Weights of a small class-conditioned image diffusion model: num experts 16, 97500 training examples.
Rows from block 3 of a small class-conditioned image diffusion model, named by matrix and row number. Rows with one number within an expert belong to one neuron, the router's apart. Each number is 128 + 32 x the weight over its row's rms, rounded and kept within 0 to 255. All counts start at 0. Numbers have three digits each. After the name is the row's rms in percent of the matrix's.
After each expert's rows are labels from the 100 images, of 14976 (inputs lightly noised), where the router gives the expert most weight on average: "top examples" is what is common among them. Only what is clearly more common there than usual is listed. The data: scattered letters and digits in many colours. In brackets: how many of the 100.
# router: router (model.blocks.3.mlp.router.weight, 16x192, trained with AdamW), inputs 64-127
# up: expert up (model.blocks.3.mlp.up, 16x48x192), inputs 64-127
# down: expert down (model.blocks.3.mlp.down, 16x192x48, transposed), outputs 64-127

# expert 0
router.0 084:120166159116121105179142123074128152127130129141108096137126135138106147143070092177145185129141115122137125116158167131063154127124160065201141153124078177123096084199091188120076165156113101
up.2 113:079105128148152054147125159135154132099135143136076141114127035150107113141114144147133208116122011112085113130203072112147135111152088123096086128106102191140168173095110113181153122110142078
down.2 117:153110155192087156088167093107152127091143131153128107078135191130082191170138157105134176132052084093121120138115108094129101125145139101150127188148143185138137163110131116139094186108134174
up.3 100:132116074170085078080074107153112091098084098135083136182161128088094130117099201133154134149108177157152116125094092094176073109133103092135108140149135161114122143143147072163109101087117175
down.3 082:146093162172143125112139127120114169168122121100118076161094090161165135139175153133120095148044089112130183151145145127133117104202123181121129121121151061073148114130061101107112087157181189
up.4 105:190156100205147083090175130105180141132096146106201157131117137053095095078092096152075098094105119148141140144157112157138203082085108107082154112148095196187125160116118128131126162142133108
down.4 100:147124131089100150122147137137126083095136032129160089131152137095085128138070107121159135142132129121108103106148120141128130134142133199137119105127075130075136142165136108104122100078123134
up.5 089:076088096086127073099134207122120125169091151110136127070137131077142158141110082146153120159131091162077096112104148095132193126090099070095192104107103149076169113087110064127133095129131083
down.5 101:148113136149255131088156159167075152066149145070146074136089098090129110130132141185186136104085149094097124090172133119162143142140110141110164140146198134123105172102125152119122165132131162
up.6 081:129092095133117100111083080133098106128132076108102153155107067156147124112113196136146241149075145102209161118161147114182080119183117150110147062128121120109149126161097098118116074106091132
down.6 086:148145124132175129099149134154067114157096120167178105127089140077136073142115119148141132109181091076200111113073135118101147157166122094050109085083086223158134137076110130128103151100060106
top examples: orange (77); yellow (67); pink (49); count: six (40)

# expert 8
router.8 080:104142199126086088116134104111131152117144058158139099107136101137127121158063120174155165169137110124112130095171134123071134113130130071169122154131152104115144092178134195110082133108099106
up.2 114:129124103185093003114156120138073071098111054115111148113123163093126097094109180102131181153140143159125103137137100076126130132126079088131102142154124149144116226148172104138106107129084161
down.2 112:197132172086119079213106179126173171107100097193123090167117089118180098086159098102139093175126095106154070113103148156109145152115081131141161119161082126107112069133151137117120096119129137
up.3 096:131087116183098115068146124162155128105152177084157139134236182124102142086053184147137084076073134153119145144076130161139228124131101113123176123171132135148098164124158074124051126133108143
down.3 080:065115122133112084117116105158109177095101111100143187145081120123123129105110064029151097107144106127128131124118134180123085175075115104116107095191138164063144102114161126129141139119150125
up.4 098:079092102189124103112144152137090050154102158071135148053157163126134157150144091141144116168160142137072062152172121089101182150098103083131086140137131163111118083134192096119127111178095133
down.4 096:157105156094167095135153110123097116106123092175143121146096092064078123141111122127158093133088143117098137152148162127094106101133160174142108097109112110139174120087212158140145119116121130
up.5 094:107138101171115157177158125144154097128127141192184154142188145169117076124100147079118137064108149170094111150161099149140150138078127099133111134160142070145132131129117112114090216128125128
down.5 090:119153131157113179202151132161137140120115089133127155093095123131107172175124117154076134091222164142127132143104138133061027147096109125122131165106098112152139181114166100169148185136131106
up.6 104:124105114166130070100102108177173110175136027109146167107169126058100158104112162099147116068078127157141160113060089107132101121138123100155137115119145180144106188117116098090121167163088141
down.6 101:127158112138145103160160200172160121103106125195196164083121116137108130085149068133169107154169141151114096069100096145123156163124134097128164076110106106159148117093115100127106121115120119
top examples: blue (56); purple (53); brown (45); count: six (44)

# expert 7
router.7 079:125157127100101084177131089105113150127125111090137104097120150089175202141083106089158092111131128112117122098138113119092176166113159228108127161131168137132170122189102168119083081098085101
up.2 133:123121100138147102136186159118104120104100134091187127122190105117092072132142126165076136079116131178120099136117130153128140093079103082112099142108116118196155198146138139142158112126144122
down.2 126:127127125107154104096086128141107159100151156000166145112133164115134124107108147159100119085161114136109136100126120129168123124175095146141143200122139135180070061139080113150092152111131082
up.3 104:115148109100148126084161122136158117186052135134101077133179131099078088139081145117112141178151090157101105130090108094160153150114118090110135122114112098139141165121146077098134159121146160
down.3 090:119145109129140168115103069068063160115166221113158148103090135145094105137156092129137174097202148162134077114136045140106150189132144098146185121145126097146135110155143129145157139118108162
up.4 073:131092062125092078106170113093099122158073141109120113115137117100123106130099141144115179094150152144152103113185146112156110131138097054121068133108123148187183199121160105094136116133140203
down.4 089:164141144046197163105101170085134121158100089073144119113151151123120135122126196135092136113143143145036155075126118123094195131153125153110186096113129167110121136135114112120153148086099089
up.5 083:109093049198126096110176147141139108109135119098075141145168128133077115126128154127116184145126143157166136195111118137130092165108116050147140084156097100127139150123138070146086130137115170
down.5 079:134177134123193156149159109102119165094082113180147141081107142091105160127104106141127125073119124116135115153153130100170142113109144133114144139156081115109134154121164119092114112132090092
up.6 087:123076063126131080104126103181140103147124076111144161138134122165073098119118139134138168138093099136125141122103098140111065119138090082113130106134097107182131255115158065145181144124109138
down.6 082:156122105124126181105132124104091140112146116098142176087119122181056152168113123198139158101125138103180145159119103089147126105084146149163112108085133112110131026155089074138150140170082157
top examples: count: one (44)

# expert 3
router.3 085:109135081120153109194146120126131142124161104052135100149066140151149168150111144194151098143164120119106134115084135131095146103114159092130127178132126153127152134180126147104081122123106113
up.2 078:107133105159091120120174117164056066117118219130067121187107103086123148150097132113116142118119146139131100126181076108150140150126147132165136040174153180105133101194125118118111127142118130
down.2 090:178127135136152209058160108142142112160158088128156102122073115144133125105163154101075147101087115141185158096070152140115137133110065132079113173149163159139144074108195087146131176118146079
up.3 117:127084114110091072092163148147121092109090163121124151107196125098075039113107138131119162111091160169121119112143120117113155135121078065129114093117136145146122171170113079164146156173096125
down.3 109:102145177157144158182132133159117150111176067115140117143068151097141168142125128093134129030142103088117102162117166142111131149157057193152102144115114188129129205183097148115120109064184112
up.4 099:089133098137115070096135123144066112117160175181156135193185088140141046122087161140079197157132151190164135129159120134161137121123110082133131111164122158111150168131132100121082055138097156
down.4 097:130112146142132099146109159182133120101170169140145158142166110095202081096107162142138071146164083149174082116104116101141102171127118123097134030158135199146103126107086191115166128090134077
up.5 094:100046091148115162114178124117147102120119195159196159077162136156076064129070135150113148125095111119130104134159105129135179130097096068112122105122112099139144157137118049143109113160105158
down.5 081:119117131155154150160139180134114173126166129100123187126103131130125052140096081087141136151099124144194099123156170101115092110094117150153136115090147212164159133120086122099145091121151157
up.6 093:133049065145118069076140129123124113140106105134138135148185162075076096134102197161158157082099147153182112093187125133147119144114093048103079098134092142133136171126114068120134049128117157
down.6 091:129122160111103123135118073091115088173135133150143132160096112078106085132122063126127114181167154107183130142117106140137106167067146129141133050123165121103096145180128123140131176120124072
top examples: orange (64); pink (59); yellow (48)

# expert 5
router.5 159:106138095180101107119145141163135118135147142191144093152144082178136069131051179166131186159094135141134133127151146134113126124138121059083168131132097115129095149137135121107099164105179125
up.2 084:152117105177162073121186128142157111120053172109116112097095120133114118123083130197062123124149156149123075152144096107157187090063133140103120123165119122147167126149127174142128137138172176
down.2 092:162153108165155161160149109132147191136077143154125158176099167132165123124117147165063105164069090121102140181096090114110084124099161156106123180080140122081156145142182127119116129126123136
up.3 105:147150111146040122130105111112135073131109121126113140085096135139132153125255127071128117136158106120095085089160107126125130142136067119185063150149148150152081158151173144131161147129093175
down.3 098:133190163137150124179100159127133156112102143102128161177111155090097161144170106117155137138184123114125109105132190091156102080073081144130178106061121168171150113116147104183126061100121089
up.4 089:096146106138079150134124120123142130160171050141142184123101191139148100139095135129154118129136127089113135156111160175103166130115095120108146169191119127117115174126161083108071119132104126
down.4 096:087144046135085100130095121136069155142131158099104094130150145137132090116128137119086143099180112123132133120106121165070166104128186083109143095131134123072085156098131159136088127137094098
up.5 090:172104090111190091090115083119183124143138098121143154097066120097117124116112111149115151118137088131137126101108081106142115097104094104062158177141052146137168238040120139099145117095080099
down.5 090:144130134205162119145170186149172104209116134145109204084120132122100131133099096127135134109123084122169194117162184144119066168134156038168094173096084179172097145095140156078163093072146128
up.6 103:148126133119167010090132087169129128107142069132126120179137111136071077124085181182114181136110137163110119109173123156152108086151117080063118117116046127142160149117157119134138046114097132
down.6 099:104138163100127122150138073133114112143165148123125119167099116136109100202122182157114147070131090137120113208113139117098114168135149138112084139156099085103144150085109171141174186144191173
top examples: red (93); count: six (83); brown (77); black (64)

# expert 1
router.1 076:126175079140049083130132089125115126126095127108130096143113114158051082136120076092169147132097133121131113084176144127093155132118169186114113143127052152122093139158125078117105136111101092
up.2 128:115138124122141177075183160112121183105089175112171078114182179154129118134111154151101074114157083163102084125136141150126156121120102077099111130098120086149165190115130116150134131120178145
down.2 152:079118075097145152077150089122116131109168150082121130135120131121101160153154087117083175068193131161102138128218142122170097127131126123155137211135154143119150039089131132168126163148127136
up.3 117:162040134154134119133142119124151145110146101101110151139168100164100116091163169205154153084058080171148127122098112141158126100133076145107099081105098153158152105142077113171171121138139163
down.3 103:095100151109097125135139145151098147163110129115130122160130162127150082114093134126073089085135108099131121113124172121144106085129114216107098057130077144094149089081165148128180049132124108
up.4 115:078100107166123053138166152106064112119126118155147141156140093129137092110165162107096197148080119169140130154174127107132154104112136151146155098133139138144127149154083163147128072159093162
down.4 108:130135112090093067149090119100103149092158166092106116151101072134124089101146175204145091186154095142164160134101158148143078150140157167116118085180075087085120085045088157162154134081107118
up.5 093:120089103135140147144152071109176136139145197156154134143193128120097108134098191141159152073100126157147153094152101094160145116159073118135130175133118125138161098135109092139109070146101151
down.5 087:118116085149080104138152089133111096123117153110178092124158159161081112121092121138139136137139152158166146128135115146114068099071185144130115049143080146127124138154090118154125070115067162
up.6 090:143101085143120076115136128135099087108174086144112129176141094147130156121096175131143137089094158169127122143088130114132126121128102049132165124164116132071133123112098066117055084117106146
down.6 075:115113069087142153112113127121097103122086073115134108098128140135104150076127110148147165112134176222100148171120086180086108135172172110073092160162142187187103116100101135169133104077073120
top examples: count: one (68)

# expert 6
router.6 135:125095050107163139097111120138117127157064141198086140107150102137075137141136140119153185188101129097133121110100133095107125185122148164166120141117090106149175135130151059133074120122125122
up.2 118:115136093138152000126149095168125132097198120170138129167125052210123054122072185146121198129092129150136153129213113159129108127170127038116155115150136143090116159133120107120113069124117107
down.2 100:113122184129143160130149048120163078102119139138104131124120113177125131141130145119091150033133154110103113186152063136172103133117132166084098195088102143149133160156194110119117121147116138
up.3 093:087136067087127151116192160140120089138107105138131121060128069111118168173185076141119097130146130125104074163140099134066149209081143116151068155099149094096107132103073193140160184182136144
down.3 092:084149091156165168169152143108091122102150111061141125112107145188046109130032112105184120099175112112176090160163145148100109146151139111089089114097076154112147133142092116074161128083141110
up.4 082:124136137071112047150143161144110131121136029154168128126139176178162089136106119109104158131137137191098141175135135128039108139129142142145163147118151155103101141133095151113120143118147135
down.4 091:101109080142146166173089080144092095121129157100141155145177118163054120155119135096182156130201169187143094103134112111133124142122104143179129156153142156130156097135149144154185120143101075
up.5 105:146135136193029172087102101141112126137138172083129131157148146107134061078122155086131112103109141134140160170128144131138134168161147138197158128174203144123073192193114119109107147150106175
down.5 127:091138095096174154054164139136022159139124087156134124100122155115140073101127164048113156053107162113113155120126119133153133144120137095161099163100172114124123067114147112143117155127169133
up.6 105:146099164140147084100128118091130167125165163129156057188167121159106089126049192108088145145102158134134142137138183163137131085172141099087143136108112132133144105162123025110113069144124159
down.6 103:083116147193160143101141150134112157107152115117083132103141082134163171078111130100157163064083102126172177172117115129113182158169146120120106212132059107171146150186192144053124156126170131
top examples: blue (89); count: six (64); purple (60); black (56)

# expert 4
router.4 080:117144127116092183129134124116124153133161088067120107159096138140178143140100148190156166158137110127103135095089130105070159122129144217151141178137105189144185120182131190115080152127102099
up.2 092:135096076138089108118102099135078085081148113180084175094137120105118101124129172153143179115091130122123100097127088119160131104142061100145099079147131135128124181153152128169159117161102133
down.2 083:128183145168146142196130118101102175151113171109092162127176096106139089178161125062129123081128144123083149123127110184151093091141152127146135090117149130112098163138167154087115107153161153
up.3 073:135073096074129094146164189136116099129098060076151139052093175086096110097087156120096142096131101173139119137145160097080119204154140067182089099172142131120100220131062103104112114144108135
down.3 088:134118129163118214116109171133121178158132113139108115137145120096095162097162119159156130138076140099103103097116149165120166132106092092172109190148166077133169229105098158146130172178157121
up.4 105:150132113156110129044110108149112118159131165101146141144144170171060089140080145101125190123159153196113134119144134124120160126114111068091131130165112092140153162108174075106107142091112144
down.4 124:106130171119113155069130132093116142162104100133088159137154065049131112084110120081140125105054164106173109149088096145146118149140076098147104144134164215132152060162122134128155173140115154
up.5 089:127013076080128099144150124113126079144118148154157167116113146153116109154137166159120202079137122158100086122151076084141132123091085075092111102124100126132158134124054091116140175130097107
down.5 089:117143140111103092155102121138157117128075145136149135153114138137085142150150125079084109153118071145066140106096110106161135051124155115106160104191117036101106153116111128156151068123117156
up.6 088:065134103109113127089119101129110089122132153184138133104082081090137081158110113174120195137117115101115082097180046138179133122098091109109110111132113157138164170124154102111170068106121127
down.6 095:139095072108093146123136115128106187134084115162149188107173154156067185164122090127131127171130159095172102127161139145161136134108127145084125117114128127161181090171057131126078162190154126
top examples: count: one (84)